From a checkpoint of a small audio captioner: decoder layers 8.
Rows from block 6 of the audio encoder, named by matrix and row number. Rows with one number belong to one channel. Each number is 128 + 24 x the weight over its row's rms, rounded and kept within 0 to 255. All counts start at 0. Numbers have three digits each. After the name is the row's rms in percent of the matrix's.
# convs1: first pointwise conv (encoder.blocks.6.convs.1.weight, 112x112x1), inputs 56-111
# convs3: second pointwise conv (encoder.blocks.6.convs.3.weight, 112x112x1, transposed), outputs 56-111
convs1.39 099:095154115123120149106127147171120142112173148093128123132110128177117105091168112153155132181105111142170145132085124150122146123148094153172141164162124156131138107111
convs3.39 101:094121133088100126075118130121122130151137113113129121144159130139134117124174102098129084147129131085155148110152159103113128099103126175124131135114130140153102146137
convs1.40 098:100164128144109105096141128052119143143104115151111158137122159091100147100130166134126093149137156122071131100108150163130128095115137121168143120128137114119124154098
convs3.40 097:113138140150195106145150141136164116122101133118122105098148088139134103120118142137126123134144119087135162071097082098152124166069117096141090148106100103145136081089
convs1.41 099:128121127174127105117083132110129132116116109127124177148157128149138138145146101122096142073180140104133143129137136143142138144132118151110085116101127114180127161183
convs3.41 103:173119132113091113129108138076109130149112124115184152146147137076167120092129111191147113134129082121150137142127134121133132119119106100122152155117138089136090153108
convs1.42 107:146134142138090112119120110102123126138151125102141131123090073134124126092128155175081156113116130108135094158138110109133134144177123153105127094138089121123136114157
convs3.42 101:144144122137114111122119113105149087133087107117112146147158135110133136081129105092130102137128171086132119094124143124137150151134125161146098053156131155124145144149
convs1.43 104:166135110112138121158118116106138129129182177166146128107140120173119169067156159147114095104100123137088130124124102123118142136130129129120142111154123118127150145135
convs3.43 100:137128108130135130110126064171145122152150123095113182147126105122134146160123139107127173145142124113126139157135103116102115142080123143131118127118143109129162129097
convs1.44 107:100126138102145062149129134138100139147137132084122137125140113115103143139168143157170126148150122100156112123125122134106137118157100119145108124087130118127122083093
convs3.44 108:142144126141155101117115135106105143177121123064142126095164093136156157130122128151142140116167097139126130138098136135119168138149156188122122115146139131131144112125
convs1.45 103:125174135144106110159128090117151128151105147098158155119095113110134166110104109092081122170130092133105106137112101117129108117155119127131114165103070139118090148136
convs3.45 110:151133150096160110099128151099123143095088126114113112121128120088124121136156134084126113093116152141147120166117123129149142119090129119138110150130176122163165113183
convs1.46 101:129134134134167148127146128115162120136137082157117089088085136120105120122128128125148131122171131149110127140103084099113093128149116108133117182139129129095161151143
convs3.46 101:139127093123156138130091150149126120142113127123141158146123152117087158130120156117088112150135096104122152105110092119170123118123117113123108124128136099155098141161
convs1.47 091:110112133147152145147092090135141138143120161202144146140132117158179139149099104146095136116127150121115095121135100128137110108130140119134132118130114143098082145171
convs3.47 094:210083157143106129154107127126134122122134144109134111172135106121108106108115122120131153102160110132053152128139117127154150146132131113149157122077153137082135115119
convs1.48 093:113140129154126094132132137102120083119113116106146116102093124080147159081119144154148131161124156110105127122079115129133135157086167128146167099079152116106163101107
convs3.48 085:120121165095073164113106122132050115158128111102107169153126147109171165126131133130122106134159122120128104143135157105134123151055128118121142079134169131135118109145
convs1.49 105:093139099133088116145094146105174122081141108146150144138132116160118104141124149162150152098151120120132126119131155173113141134128104142144130123150125142167123135136
convs3.49 101:090094115124103136083146151138142144111114127126128124084099126156114154148120153122145165108132152110136138128138146117130124113157139119139112129117116102123119155163
convs1.50 095:139111114107119110135112121101156120116109123105117118159149115114130108144124111090139142135098120105107108119118105144156149114118102143169113129144170105121083172137
convs3.50 107:072143116149157134102132112174157121131131128128112127123103143106177146144158116127138120114143130160137105129134136108116143129134158173101117120158112141113113116135
convs1.51 106:152132103104136080133084151114108128117146160128142126191152119165088157128151125142113108156126112123147106170137138137150117155107132140105111120164109159133130129154
convs3.51 091:112145106144141093162162130130141118166181120112099147127150122137142127109135155122114159132096135136126109140111134165116101103154185104152121090074113111138116107092
convs1.52 086:144160158122155125153163117164110113098163142165152142118119141139141118084114092157125125127121188130114139132102079154145125137175154110111140164116120142128112158101
convs3.52 092:157170160176153103165148128120128139156146146146099130119139085150094096099070145139113102115161129168143135148117148174175111108136158124113134166104121111148104151188
convs1.53 103:130068135131146099116147120130101138121119188134112137124152133213116106109125151136094129116103112127145121130151145110123196165111146126145172155114149143130118111136
convs3.53 125:109150153139157132154154157153152168161131143137134159158156147088131151157128149128091162128109145154135153143185160120141057120117167085145130139146100090108106164142
convs1.54 099:116162104114091145114101141130142153127107140140105121133094165138132069143160129111128114087117128114072135169155098147158131122091134140166104100073146152174120107120
convs3.54 103:125126117142144141138155121085139102098141110152138119167118104127148102105117132108157180126099163143124107156113115130162116103103120136146148113098087074109138145114
convs1.55 101:140122131126104132121139120135109112144113094142145181094154129133176126139157139166073156082141121159146129113119125119124125119048129100140142114122138093089126144135
convs3.55 111:106114136089140146138155121116129101111103151148143115119152122110138151140117165109119103204111112115121117127128140114147130087110162119162096128097067124127116090141
convs1.56 091:149135119115163162140119127124156120175146126148086123137092108146141116062128127148157157127155108170130103132120150154096155130127145116168122110159116099148150121156
convs3.56 086:111140114169090102143115156134132125158123077166139116132107133128148069123116119141096138134163164140095133101093082113105134117132137105148148121134133105146133123154
convs1.57 091:144124123150121132110155099131125133161128118123120114142141112165095125138150146131121145156146158150100085131163048149121136140137094168100139166107152140090116067135
convs3.57 081:141109108137143145112065120165129146134186165126145125137141145131136102140123139116158099158122131094160135149090105126078132139107152131094114119117137103110142085104
convs1.58 109:103102133125136128090063118133115122130091141164112133118140166111136140078104108178084145121099122113097104128164131126110208160149110132141086116141120134137129118133
convs3.58 113:142153112092145163143077122134129138128131132110140101101103123191136093117148103135137134117122119151161129124120145150139178097114107120155119129172113123171113121168
convs1.59 100:136112134119123119127090090152123111142155101138106109127144107152083095135138125135145145113111142109131144125154105115105108141198142103119110138143148142098152144105
convs3.59 090:110145142095118104065140125135113070166133133104139153128106155153149161176122142113149115145090122104123174146152123125103128102099135145079152129142145134131169090138
convs1.60 104:145123128145154156118150179127136121128116162175152142138123069090115136139099137145141116137093179151141154142126108109134143116166115120127099078161125145134124138135
convs3.60 112:146154150153130107115107145153146103137178142149127125111131109080118103132120143135098121136116123154156132131137181122155133101124132143109085150153166114114141127128
convs1.61 095:165143113137123160144074124126131113128113137153160132096107125077132159116126143100085130108124099138150146088138108139133112110096103119119186100118119113122136108115
convs3.61 080:133119105133124181142131129108092109106139084083089129116123097170131125091137107114130159132138121117111111137116141112148094113145131093142153132110095126087120107131
convs1.62 106:132111150129150173104162158130147161146143136161180138108159138120150130103169125126128140148149133119148084140118147122162131115184100142075130071127161139117138182109
convs3.62 106:133171176107159076112140111112148135112149158134161174109163101147098135154136139105134113134134077091110154133157119118136127116106111147113128083124124159100149099121
convs1.63 103:117103107116093110115091146157126136140157079147128122132162114147128119085128132138183130119156106112113097097097142110104096126093112148119107141102139127147091110130
convs3.63 091:124097122118110142135108138141155122137092141126103122102136094134145108098131127138142122110131138125126142139127115169117149163125147104134150113109131113118085147138
convs1.64 107:127124109131117119157124128105146133136118127119113115163105159133177106155160149136120156145118114163178136113155161115133144094138123159115100168110181147141153099110
convs3.64 099:116137157146161138080131129112134142161172124155100102096195148133124101102157097149122151125130101123127154142180094109117096127151156100141124128152102108138135136134
convs1.65 100:147153127098140155151123144102098123117137145135125124077098122145165118119128149139116139141133145142095139164105107136110122122127118117130140109170096107123119131143
convs3.65 106:072118138129144132104118103122114098156147129108090138123142139109142095137135134113137127133053153129138166167113126156114146145070129148077154131105136105109126153106
convs1.66 099:152136066132193105157135106125129120149127090087133133191143127117147122079165157128133103131102139102086123132174134146136104121141118125133121137178109105083140170105
convs3.66 112:137118113170088114127072112128112124119180112138137169139161123129174105112115140157164129129149149146102111103101082148141119133138103123099148143119146137115171130137
convs1.67 098:111144138130151163103149121073122141131084161103163150097075150094144119097098129109096134125137157161116139131123045171135163129130158123143129130176140115159089120127
convs3.67 106:153077120125117143084126127126085164141187113147133161134131120141133152156120099112142096118141136140105100127136083141093115116091128149140130158153149122132143117131
convs1.68 105:108179163154139180136121133151130140146149128097136107123158111138107129096135111119150117163100107120092158163157160149152111116137106111129149076113104119143126139144
convs3.68 102:176124117125157157150151124128119118123103090099126138119103141125146117094105112159166143140129129138154106133127115095148124098132137153191092141135153148113143137120
convs1.69 102:104107139108100093140134111121132120087088112124142152119152130181105123126140167119155118129085142133104164094153105082134175086110112139134067167111120110158143143151
convs3.69 097:153132176155121096175105114146178109119124178120116112119140164121116107134107216127138111138150093121137127181132123100104101143117131121130159142138150133166140139123
convs1.70 091:104168147147137132127129120095110122129166142126095145144139126104131112131134103096114141130154091124086130173152133115146107157139098111118143151133075109153132118102
convs3.70 097:160107182135153162127143144115124096116157102091174139136112137114131087159128102154120108134146149113163102140115105140119137137145138128162178149140164101123147109120
convs1.71 089:125117138176104162135146129153141119154109115121135114128142110117124122126167135146148106098147184164140121107127168098089105160124162102069102099113107128089104165152
convs3.71 093:133139160097139133125130127116127138127122110162136125145144136100148113130184139130150122139147101094130124128121129121130128087129094134133116079130111165151150135106
convs1.72 108:070133107136152161113096106141138112164067104137154129162101111137139124146068116109124091138112121088121107156163095129134121138129093087136116132129146094136123139125
convs3.72 105:085128090119121116113126158119102107103079142131140119181125114097084135162091111112153111130154151139147123140145116135103133134170124134113215131076172099133115151127
convs1.73 093:149152168114120101142154107131154157120169152128139151177138106129144168149082206157147135114103135138130126172084134099148124121102140136099126111126167106114158139140
convs3.73 094:107125091088132088154136157087094111126149098167148076089100100117105127147106130124096132181111107108165136189147111112126139147128135123158135134135097152134111121101
convs1.74 086:105119116124093157131115167136118134156111172175158142103121178134112118142127160109159139152120103125138081138121113108171128135109136152105137102105115127106149115129
convs3.74 080:145115129129141157130119165177185105163124139062110081130160182094125113120143103119155141127127085129148112081141090105132122136141166096149141098159120125138126160163
convs1.75 104:154111124126120123151140099102144167124159145100094174139083141088150146127127126117128153144131132131135094130130106167082167161125145120169152137112142115080144117130
convs3.75 105:151105122145126153090127108081094150147108089136103145146153111115137134107097129121119148117180110157118145152127139110138149110125145123080137166113148113122130105107
convs1.76 096:148157134140139125133122158132148151083124102132144137139087118152134128127092114147127108087096157138134152132103142129138143082145152128149158106122129122139107163134
convs3.76 103:080130082125159178095152110137123136128131113103157207138135095122106127128084143116168148146108161167074143137148145119147096130118140112140116111163135146134134135103
convs1.77 096:182107138146117098126087127097088156128148104120077138128152126129154131147119086155128124134154141136168115118163155092122142108087098125076105129077128125110125129168
convs3.77 092:095132118070124137082152123189104127169137142146134135149143111147119126117140130106129107107130116158131091138143117151100121134125126100060126117105105099115130113144
convs1.78 104:148107131128161129122111117105116105129149116136133118144146097156120118085116128149115142098135139084083105115107131129158158129120145144115123117171112145175097124082
convs3.78 109:107070121117143111162119087104131104087158138101113118143122117125100112156158108137153123110133127133133180119094113120150137129121101114104083106130164135082113147127
convs1.79 103:155125114101101114104121152119132117108130144143120090111105136109116138166160105149155176167122127142124148100140175135086158130096111151126137168151126122143146140118
convs3.79 101:131150119109091116124070140122139137100135137101140181077119095126113134106118125168102077098100126156151165108106164156126159103121120160122158115158119111145125131098
convs1.80 104:127191140134163139121090142157132139150126119145088093165137126137173107112138072080104158110113116084126132108101085115138100131128088094131135084135112136159119120097
convs3.80 094:137178138128156159121101123096110129153100120126157108133168147107137151103144164063161128170087144136136144127128112100141111116131120158156133121114165149145142143119
convs1.81 099:110107122129160121075115119133167093105101095146137106150101156103093132098114124152123173143130122108181101151096131154121147144139152085095122118136168069150153112120
convs3.81 087:153136120102115145145099109136097143110086151113117123152121120134101126152112138128128116158167150129124124122095123115108136156122094180130146102116099118138150139125
convs1.82 106:170118101156144135099110106141144143160146128131108135119144121125136140137143111160141126126137166150150154078072098157115118102104155147080148119125107146141147089133
convs3.82 098:129121121114140165140127137111161118131149138160149113120142149138121171107090140122164151150194144139130101114172162147133099141104132133115157124127156157123165140124
convs1.83 097:131132129130113098108139128145124131117140093125143123088126138101103102070132123102129153146085131106204148140115150106132124096097155107122125109117104151135135140125
convs3.83 102:131146117142137135127110150113164118118151149157114159146098134152174172134172132098101113147131139111120121152125100159126144156209137118135129169069137132125109150130
convs1.84 093:115123088131099149129154132122137087132137108144144129065117146099131138118132157123140092103118192118137128128105138146111145106126128113120157102149158133159123161149
convs3.84 092:155154105174167122140105143114129113169108112111090159056167091106152135102107127162116155108099111126163106110151112121166139094086136158136143126097141151110130128145
convs1.85 095:126107138103174105149118134139130117140133134131162139146139152126107093139145137125160139138129128132102071108120137131102128104134121138139112186147129125102168106121
convs3.85 092:117120142131183154151127151167163122159123088106145153103169146131132135136107121112116092131097120111164144123099120108149138156106154111125142142156117140120089162120
convs1.86 104:101100136120129123131135110145115147080085152064126115120169099183149152107158132072136155113106099122052149105136124119113141150114152140135115119142145138105146136157
convs3.86 110:112159187114128155130142167137126135157118081125131133124146104124132139110122177053109160116128150129176143155129113147090106148145142143125153124119124116134140132156
convs1.87 095:103137081119159165131110091101115125160132125125149127107085135158140154130127135135135134125098174141151117147157123109131117102111113122144150106135150104120123116135
convs3.87 103:144136138131109166144129145131084185086157136131132122163165152155176161111158130122145151123173135120121174122143107091079140132090105145142176085137134110188178129108
convs1.88 103:140125080115138122140097125133159162119133144176093099130135137131105152129129124135122123135142158105091144116174110123124139130126096143107111181120109145160140142130
convs3.88 117:111129132128159099138092147149102101136094125110104160138089145135110121061159126122167130119082155135105100117110160106152095136154152133085113157148154140127144143134
convs1.89 095:124111132133120105126152106159106150137114131146134121130120125124151123158121116097162129126084136084122119124122107147132135142165133153131121151144132140101134121163
convs3.89 089:140115121098083143156115134095125106111131125078116078116181150143144143146133145135152130140109095115116180137135103136161124115110095159144098131143146076132092161117
convs1.90 108:123141102134138133140143122144121134118100173082158172142127136135123119111079174145118106126100165150125129078140167131151123126129128127122133149143121137128123158132
convs3.90 104:103146095132125104099123127121145132121125137111131107172104103110122146120143191127071136119125187147092138098073092158121150108101115148150106154108124152112123165115